config.yaml
dataset: "synthesised sound scenes: up to three everyday sounds over a background"
n_mels: 80
input: "mfcc"
output_stride: 4
arch: "wavenet"
kernel_size: 3
label_smoothing: 0.1
optimizer: "muon"
nesterov: true
final_lr_fraction: 0.05
weight_decay: 0.09
Rows from block 4 of a small audio frame classifier, named by matrix and row number. Rows with one number belong to one channel. Each number is 500 + 25 x the weight over its row's rms, rounded and kept within 0 to 999. All counts start at 0. Numbers have three digits each.
After each channel's rows are labels from the 100 clips, of 14976, where the channel reaches its largest size: "strongest on" is what is common among them. Only what is clearly more common there than usual is listed. The data: synthesised sound scenes: up to three everyday sounds over a background. In brackets: how many of the 100.
# filt: filter width-3 conv, dilation 16 (model.blocks.4.filt.weight, 384x384x3, each kernel summed), inputs 0-76
# gate: gate width-3 conv, dilation 16 (model.blocks.4.gate.weight, 384x384x3, each kernel summed), inputs 0-76
# out: residual pointwise conv (model.blocks.4.out.weight, 384x384x1, transposed), outputs 0-76

filt.77:503490514532479475480508509497510483523510458513522491480515533475522503513497467481463510493456499503501516493506481499510465519527489506543500537505479530525533476465543498481494483536516550468502508491464530524566477513503528470
gate.77:488464491524484472493514499497526516423478475487500472486442483513484476479492458511537463531554494500475482523487511523512496551528548507501471534502490465545488500510482527530492514512507516506533530461502525500495516489514472524
out.77:531521491520495494481446536474522526513521488510456532517551511533517503507469527477472471530517497520497435488460521503510491485503460507481475447510463522490524529481525497465514512461459505473488517515412540467506545517515468477
strongest on: hammering (47); footsteps (40)

filt.102:481499509493485531535495549501532525508456494470515491525461533481473546483458477485520471530543469503499513503486488492545497497535485485485501529502523507532536511548488501507524518491454525485522472466519527467510516551456523521
gate.102:510471517514467514485503479482497487500474481456477500479474540513525520520511531496481530483462481490534463484502509505509512480516482473524479455469497511464494521507500522479493512528514487563468544467491459508491485479501516464
out.102:475489508537555466448487517508452532509510498478520493519507505499499508483479481493471497480517498496470477500491511468515445525503514516544492504529492484496523535441490479523525497514475492484485521489472509525481480456511474488
strongest on: howling (31)

filt.218:479516493490514498451483514471496487510510549492533548497560468518475506509528493487499495491488537508479500501460456486440539469493517528507494497566518514491487485501501471534467504456513485477470501452472425459506485497502542464
gate.218:497506472505504514495472484495487491485519551504517521509504534500486529526534501467493488487493482540476503499492458491447546505508515506518480494524457504495506495486506526547509481458526528517525510491502450508505456494515477481
out.218:555487509498517505460484504508508517500491464481499488522506497557482488476484496497522524533478493508489521522524530492537526484518465490470495513479532506471502491490497470480521515504458539469492516503498480524521493511503486481
strongest on: hammering (28)

filt.44:462464466476474493479508506495485500480491499495515542491495500482536498539507536553482505507511535501538515502493531492530532481463471454514482490533525485488462474487537496509476518478522526503499524521498514544534508528505478481
gate.44:475500475522448481472534506487501514475498502543506514463472483481519528509512499508461494539466524478505493484494514489506509525436466498508533491529464503475486475496484492476525512478475529465516514481498524516487548471464459469
out.44:523503571515533533478447504504499520507539500481516492467513511543510480490503486468484500537465483501482470532485504470525486537491489462469472542486549449516472475465501508470537483506496485491483486499497462535519518526525524489
strongest on: footsteps (31); water drop (30)

filt.173:487521493515523514511503524563504459492526478487466497526516546457508488536463500506486503505497496478526509504512469513515508480513491501489502451506475488498526534481534504481503504480494528497475470505481507507490511504491524507
gate.173:493528526500467490474526512474499503489505408464484503521535480513462479500475436480474506513516482514508539499501513525521502542490502517483494477515496538521479503495494516483527514503470502480530513464468544474512502470475486528
out.173:499517545531499532482504497506494513476519470483529519487483477487485502506535542514541510470452511536510533544540494472517483515541484513520502489499509499513481530494452486532514478518477514474462552450528436507511456473438483505
strongest on: footsteps (35); water drop (29)

filt.95:505485521494510498548488494519517522473485490518454516494519490459489516515487533529455507487505543520526521478465516501488507517495493501537478485520502506531466478535523495494456541516473500495500508512510546505488550484473496500
gate.95:515488536479499455478498472490547497517485496464452489527505530513520498534506536498463511488525581492494513470499517510486508500523475517499493508499496507487490487517498478535481500494463472454495532507534523514479500532488480500
out.95:516467505451514515492466505491531492543508523484470479487529482469504518506519452467519519512511472478515463501497497512490481485508524566487479474481475490458529460513502537435484503501500494495475505510498546542573518490473481527
strongest on: thunder (31)

filt.373:471541524531464501488497484514523479487480486525491515534474510481445488527469467487524508549516465493497488516511516512518504542505493500528522454526498485485465527520471506483504435518557489525487490484506515531498519462516537536
gate.373:501468504525496498518482504481487505498510547492480477490522512519464496499514511486474516459487485493549479434490464513462517503521525491459467495499479481480527441524521503520508496569494456523502495457451489497512519468485491536
out.373:502486506480515485515508517511501426476510475462453512465533471477511474511498492495494491508495491516541428462510507465541508494499459510478462518526439453476514523501473526526532500542521501494525497542503497512557486483512479490
strongest on: speech (36)

filt.307:466501467525508467505465428472518503467487510534528496489455515516473497530523494495510445487500554523536524511487465532526493516487492510462535544532498488503494489515554524491466496502523490493542457518462506514485504456493474463
gate.307:442465465518511460480481478532496554491497512514549494486478488543506491481491486491527497519532547497521499545513494518450512541505496471472518545506494528552556517508507528544466519505484514514511511516433498520556541496487467501
out.307:510473468491474485494527473486479499497470512500482493476519434510517513455512516480498504518511491483513509468514505524478492517505483506519485485445509484527490516519476492492534462504497525548472505489517486483464530507482515483
strongest on: footsteps (28)

filt.80:468515484495509510468543486523544489546490523501478490510539516471495466489513488537468454515532532575516494528501510504578496513486474452476531468485508461485503513511507465504519506492561501523511521455492521491551520509521516494
gate.80:531484537501523490481467462504495474458505534512470527489450530549471458503481505506517520503505468474491462494514540505454519518494525497542481518464540489469480477503490534521515485467528509499458520503450486513524508489513538480
out.80:434498514482520447508523532493511492525459496440519480485477471474529484451471484483521504480539467518482499490522512522514470510473507504483521519502463521528477536527473489488494524458489522451507531508499502518514507524552495514
strongest on: howling (26)

filt.232:497535516508466498427490506508492519469526473471487483494548518456520469521495488438465496496462521491507564476542487519512473456499441497519494487537480510480506497446500495470542535533488472465473522494482499493501512493467487496
gate.232:484505496493541514517474504520501514469470513515516494510443465521471537490518478543535481510524495518481460532476515497513493516491528487457501513422492472515497499540494514528482474454479478516539535506522503527468522467530485514
out.232:510498472466469500464498464461491458526508503504501521485549490467496406524456493469505464514455468527488521505486513468466487490459493449513479505507494471484551517471505503524493491506454507470443507492487471472500493469505510476
strongest on: hammering (94); first sound: hammering (56)

filt.233:507535507491447512510457482501483498485517545490507493519478486491474503507479508557466536494501528483504535479478537511546470474488473535540463479535507502478558499496524479518501521503476494459458515531505459516506494482517544463
gate.233:511492504515520525523547544504518493519479469498518505470491515482480504521508531480530503490474440503520437475525513512460525515510536473502464507523462494502450468473499513546500455497534528484528492460456451487498460490518477504
out.233:506498558495513502536527493502516514490491493462528505456445528526507477528495512515502493514499526497480474452472538527490517505516465498462530492496532523523492491478491463469527447529496521512468497495504504500540541521480459536
strongest on: speech (38); laughter (30)

filt.184:499514474463534482478516526469486502486525464520497475460514493503519502506511514515469474517523476485507522520480510490476508496517494530529462505503484510482578507485471506463521489497457482526523526485494508490478493479527518497
gate.184:471543526519464477480482490490515488523477468496451530499481512477536546497502462491509507514508531533496506460536502485460465519498498452496510493499525494519489524504499481498497478467500522517476495452520498488509525521497461478
out.184:557492515516505450539484480500483496519495508460481473507488467490510522471509480499495520501535529498480473518507477518525498485506537480487481499485530513545488497484524523499467495512500482521520507534514536473561449503493509529
strongest on: howling (53); first sound: howling (31); meowing (29); crying baby (26)

filt.166:518509494508518484485482534531480469506497495500478539520481525523484498491468473534522491489471467469476535470541486541464534493517516472510480468546526481529451502472511525493553478493537511512492463437514503533500513495473513500
gate.166:515466487477518464508564477467525485500497463476527537481528509493544494509511482479473527472560540489480488465475483501557512483503470512519526512457512523449498465448528518536494450488488551484492550509501533502463491520490524466
out.166:492472532535491519465471481522465459522471466532518521488495481498530464494464508527499525541540484494534495468537507525514487508475486511497517489507505522478458468466513504481493537479475517499533538518488516482517526512513465542
strongest on: howling (56); meowing (44); first sound: howling (33)

filt.55:485497486521573504519498501492539530487488472497509494499490486483502504510492501515538463483557519490459541488502499511531444513509493471527538515524482527494519531527487546497541477492487533523518524512504478516484525493481451503
gate.55:513493515480524544554506498504466531488500528485509512497445500480490513503467478493497518469507488504503506530474495564442518523515482463506478482497500504499488477493521530505531475538502526467496535488511476540494475479503494491
out.55:518476486500497506483472493511509498444491491523478507499513497494520471453516471506503476546490512529505515478492470492501515500507537511486504495494465523534521478512468490495473528454479422499478529512515534470484516521533477533
strongest on: speech (43)

filt.104:466491499498495499508490502491491494493486500491436500520505483556526536482505491481486492484513479502520489471512440474524479459479496458494495517443473518474509468474580447484520478521523493451502513529456536504493466506515489537
gate.104:479459493497517501497490480522484524527480479464541511500427520519530513529502464500483524514495515511497521462531543497480456524502525479490482492531519492485513480498469551511478480479532515521514535526470529524492515459528532467
out.104:503458449540523483496507539478482533497492518510494492527514470510546479493547501520483507510513469509521459491513519481457513513475514512487531490511521496499507486513474482514501482466468534493473472435530503465540524492529517498
strongest on: howling (55); first sound: howling (34); meowing (26)

filt.381:526472472534445508496492511512504485478494510490442539536505489526541489490481479518445490509507431474495521507502473479521504521493521497516517511524511506489519446482517499457503497482457513533491504520492471479497501483568550519
gate.381:508486513505457472503514471464476523503481510493494507534476480467519487511485515463477500505484449505526444511482492496529560535495510499547501458478514501501549494478483470510456481520503518549544500411457500495496457473480495500
out.381:468478496467499492483474485502514538504496482466517510493484489549492490527504511472489533503505504499483573484522485489463486462472470520488545487495552501542514466470491465462494499476531528521472504516479476523453481481500539522
strongest on: speech (59); first sound: speech (32)

filt.319:513480475494536525507501491468490556484532478495491495504528518495499488507555513527507512511500490541471481534509518481500521459464465508452507504522540507488554514503465496485456497507518502483528461543503513472521459457553497500
gate.319:523500512480514496472477453499529511546490480440469550477498490490525541481514473538491509498529488539467430507485505534527485501532507521536464542456514482452530465481497511442457459485555483459490476523504520534501471500460513494
out.319:587489491504529505494508485475466541500532479521478518504535475481513548539524524503505496446537503486515497500529496516464532528484491503459500484476517500549505509549532487503451486508467542512491502489501494509500476494573502491
strongest on: howling (66); first sound: howling (41); laughter (26)

filt.61:468540439481483494480541505474487497513475462521537496501479526477548520524493558496550482495485514498498455532497477492459520531509470504495520524542535447452492499463496502515539499497541468487514509513528517502473540479523480521
gate.61:545512492507491472505469500454478516517474480507495513517484465521514495545492489505535525497505525504458476461481517468509457489520483492479452492458458496456502473496537508509459484488531511481507496469538499462473508482540541493
out.61:498500516517529460484500477461465422552522522527510471521526536561540463472483495500523507468504509532489483478468507481547507511519504522453459510451494533518504506473502496487502505475452532537524532481512484480500537524516507491
strongest on: howling (60); first sound: howling (31); laughter (29)

filt.151:518510453463506477481529514470484488501517496548493509471468502557506532538485522511509501547497462474480492546521513499514485465494479532502501510512500500487501510482510504492483479541434522478486530523470532526552466474485522491
gate.151:544496516551509515507514534532490474501508505427481485503492498523509448486489530490475521472517515520471493513489485487452532510482491494516485486500519514515477499469464489557467462437544455463503521483472479515472493477528530486
out.151:461481503479476511478487481511505474521518459429499488496473511478501528501479518490490521479579507528503456513475556485527486557490522490529546486491465480535531508557474516520521504502523488493444513516493562503479462496513521486
strongest on: thunder (39); first sound: thunder (27)

filt.135:507529529515524492523445502485494514469524513524513528516517473522513505539479469527523511493465461513513466500503535529505484487482479518472520490519522485512470500533496491486518509521514460532473534491508486480466476469496504535
gate.135:478513491516491529489523523475472455487474537477534499531492486499529511508484531498532494488536485477432470503526497531549502466545513515483490488489442480456497476467474570508462502480455488512479516474513534513504468507544519511
out.135:509476532523475486506505519509521553496531458487529442479463504490513484558508463525539479458503537517530508477482497471447466513486512462460519504499543493504494512519506511455502473509504511535500550516529488500471458502532501499
strongest on: hammering (52); footsteps (29); first sound: hammering (27)

filt.360:479488493487453518500483484492469488509544458492535484522482473471495506511532534497487537499512489528491516466487436466464497525557520492501506522472482514504525510525512504498519501503520562526498495469532514531512493489487499497
gate.360:503522486506487492484509465526479503497520484521480487500472467523489539518487524513537505524535487481475478570500542494460538483528471504484495507474480456512490493524489530525523526507492484501504531507464496558454523481540476489
out.360:496458519555492507493481520468513540557509514476506483504506505497521505474525484511513547482510440515527493503457474517529511506517509473514443535514520524460498479471497477523570514512474492493460489499525485447498507499492505501
strongest on: hammering (37); meowing (34)

filt.157:475451499536537503491485514515511452466507532447509488467514543540497498483499487495500498453512508505476501489512515520472532512491481485526529493485510463530530531507513521509459500468509502473472510527488511498469534515484570500
gate.157:496496513464475498497514503485503520537474469506485500540479499517513504482475496456488474506512465495479495507453453502513441495470517529513475495538515503432488476540484492521507497539481478493491512483488509519535454489525483509
out.157:501482492505494463536480483536483499487471488478475494548468482498460471482454521445489548494515464522478505455530523554530491448527536491538536515526504463441501468466514472506513508508515502501465483491521495502490491507515494507
strongest on: thunder (50); first sound: thunder (28)

filt.106:470432500448547531498468490498473499501518494494499499516480460484541471511450468534493484487495516521508513524487512519469473498499482445471495494523534507520465511479507472540502500506530445472498494553488481527502513506464528515
gate.106:527421472532513490509515483516491557522473494502527485487501494527521467479474508536496476488525495518499491509484516465511487520496514525498533530550522519481547496504530479517508468523454510479462536457458491487524486548482501507
out.106:501534541498461467489510511539486522495507505487487514550487534478530483530513448488537513478522513460512481485469506522528483497476500532468525487504513468515566486523475484511507504527477525434424487451489490503506498444487463452
strongest on: thunder (30)